config = dict(
    arch='wide_resnet',
    model='CTC image transcriber',
    dataset='seven-segment displays showing three digits',
    train_examples=48750,
    image_size=32,
    crop_scale_min=1,
    horizontal_flip=False,
    translate=0.06,
    rotation_deg=10,
    tokenizer='char',
    vocab_size=15,
    norm='batchnorm',
    activation='relu',
    depths=[2, 4, 2],
    kernel_size=3,
    stem='deep',
    avg_pool_shortcut=False,
    widths=[96, 192, 384],
    init='torch_default',
    residual_init='none',
    optimizer='soap',
    beta2=0.99,
    lr=0.0023,
    beta1=0.95,
    shampoo_beta=0.99,
    eps=1e-08,
    precondition_frequency=20,
    max_precond_dim=512,
    merge_dims=True,
    one_sided=False,
    adamw_lr_other_params=0.00083,
    grad_clip=3.0,
    steps=12200,
    batch_size=192,
    epochs=48.0,
    lr_schedule='wsd_sqrt',
    decay_fraction=0.2,
    final_lr_fraction=0,
    warmup_steps=610,
    weight_decay=0.06,
    adamw_weight_decay_other_params=0,
)
Rows from block 4 of a small CTC image transcriber, named by matrix and row number. Rows with one number belong to one channel. Each number is 500 + 50 x the weight over its row's rms, rounded and kept within 0 to 999. All counts start at 0. Numbers have three digits each.
After each channel's rows are labels from the 100 images, of 14976, where the channel reaches its highest value: "patch colour" is the nearest of a few named colours to the mean colour under the peak. Only what is clearly more common there than usual is listed. The data: seven-segment displays showing three digits. In brackets: how many of the 100.
# convs0: first 3x3 conv (model.blocks.4.convs.0.weight, 192x192x3x3, each kernel summed), inputs 0-38
# convs1: second 3x3 conv (model.blocks.4.convs.1.weight, 192x192x3x3, transposed, each kernel summed), outputs 0-38

convs0.166:451564582520538529520520400553570479410511504358560395518466447434528608452476461498502495480560508504533445492567479
convs1.166:543383496461453539459480521479566584468535430598522507447523548511440406453454370539552483516479480503554505572413486
patch colour: black (44)

convs0.34:535491456407454483502505521535484478585560520423584470558483558489382516491464525488519438476493498388503467567560571
convs1.34:589553523476452497532507577497512469601573495529484489542547427490535488456475478604425566487462486394492482441476457
patch colour: brown (61)

convs0.2:528374547506620537481500457626554575476478457462461482419486527541483408449488522504441483476444492664560500429525478
convs1.2:505511588485683469517518505590525461485471541574481484507456434527472548595439492456528481468471489530521536466529422
patch colour: black (29)

convs0.156:505521506484566500573493506435524507407644599479536488611474568544463493556450412503477545454482574470524492577477522
convs1.156:438485463456505484546518533537509451392493474467459540435517501447417535518448510515555413531490491445401509465445591
patch colour: blue (36)

convs0.107:527548564442454501556480606453438512515426532521517522500508490496481488510452486616393577576553455482529491533521559
convs1.107:477512526540494490506461363401602493539442448502462386514552514479515586519534503499604467488451537497511573492573462
patch colour: black (50)

convs0.97:389435392507606587527491486457580489461418544434458498515507506573526602460480491451475485456520426556459477408520418
convs1.97:446445590534574470488591542529492523393436440484528466426493551481426470463511413413501473471533471432444558514457450
patch colour: black (48)

convs0.171:492589535526477411380429535427501522474476490433488410468492517458476444467437542541467527497546509540554508530469506
convs1.171:536535489455678553502448503536494468584505531494544462534501465514357516478431550494440431536473497472492473493428549
patch colour: brown (57)

convs0.144:535513463467513581455545533505495525441484510507507477492506443471512416435472422526488567497412533438452475494507581
convs1.144:563483489478490527488494542445449523495548487451620531505507539574509456462483539538511381472622457504509533440529450
patch colour: black (34)

convs0.183:569543438612486514516442471500482487539553547540478440476491510482487519534507551475517462484560515459577497449484561
convs1.183:494454470619488516576414427466476524507501534403426495482426542439414477484449554491446519509550616569505572542469487
patch colour: blue (29)

convs0.168:504497545546442458460556540611611562476507456501439610409503591446478491458516534508461532468499532527487485575579464
convs1.168:488502475559522465493437509453554540429535603463493566449443508522500611494434473454535433530548493574560523474436445
patch colour: black (29)

convs0.24:446454483455510467461566508545473434493647479556428566519555450579559503509467535457549400514453409590454542521610444
convs1.24:470596506508488404347514559507514473460506594512515484524527491490505586536499521612603546501478455515522474432531534
patch colour: black (32)

convs0.173:581577431423523451622576497464410467536457381467470489521537546513454573480512502519445523505607471519418509559547485
convs1.173:515417536508455459461419528442547551595523523569517517561452443491498412505505494501444505477553502476495445469514459
patch colour: black (46)

convs0.20:439495422444448482491488467486526419536447538473425530640509579495508459481555504536395513555603475528431502494418458
convs1.20:493506490525480480502491529438523561491488504454497485417497597571477436535440438486584457539474405497484490523595406
patch colour: black (45)

convs0.148:571531480521460550488465377537532428531596565470524549446541573527449560481467478595586498490587470513388491534555477
convs1.148:466465421543493412428570469462501437552536604553535630510557476496516539469504439449539489473456437511444506445540472
patch colour: blue (35)

convs0.80:553545459595474503419484429458476482459541510542479535489582476489500490537469556601439449413551410466515465505580537
convs1.80:559493506452522508501420508499468381581529526512424573389400522486516540511474502355513527549525474500404516420446466
patch colour: blue (39)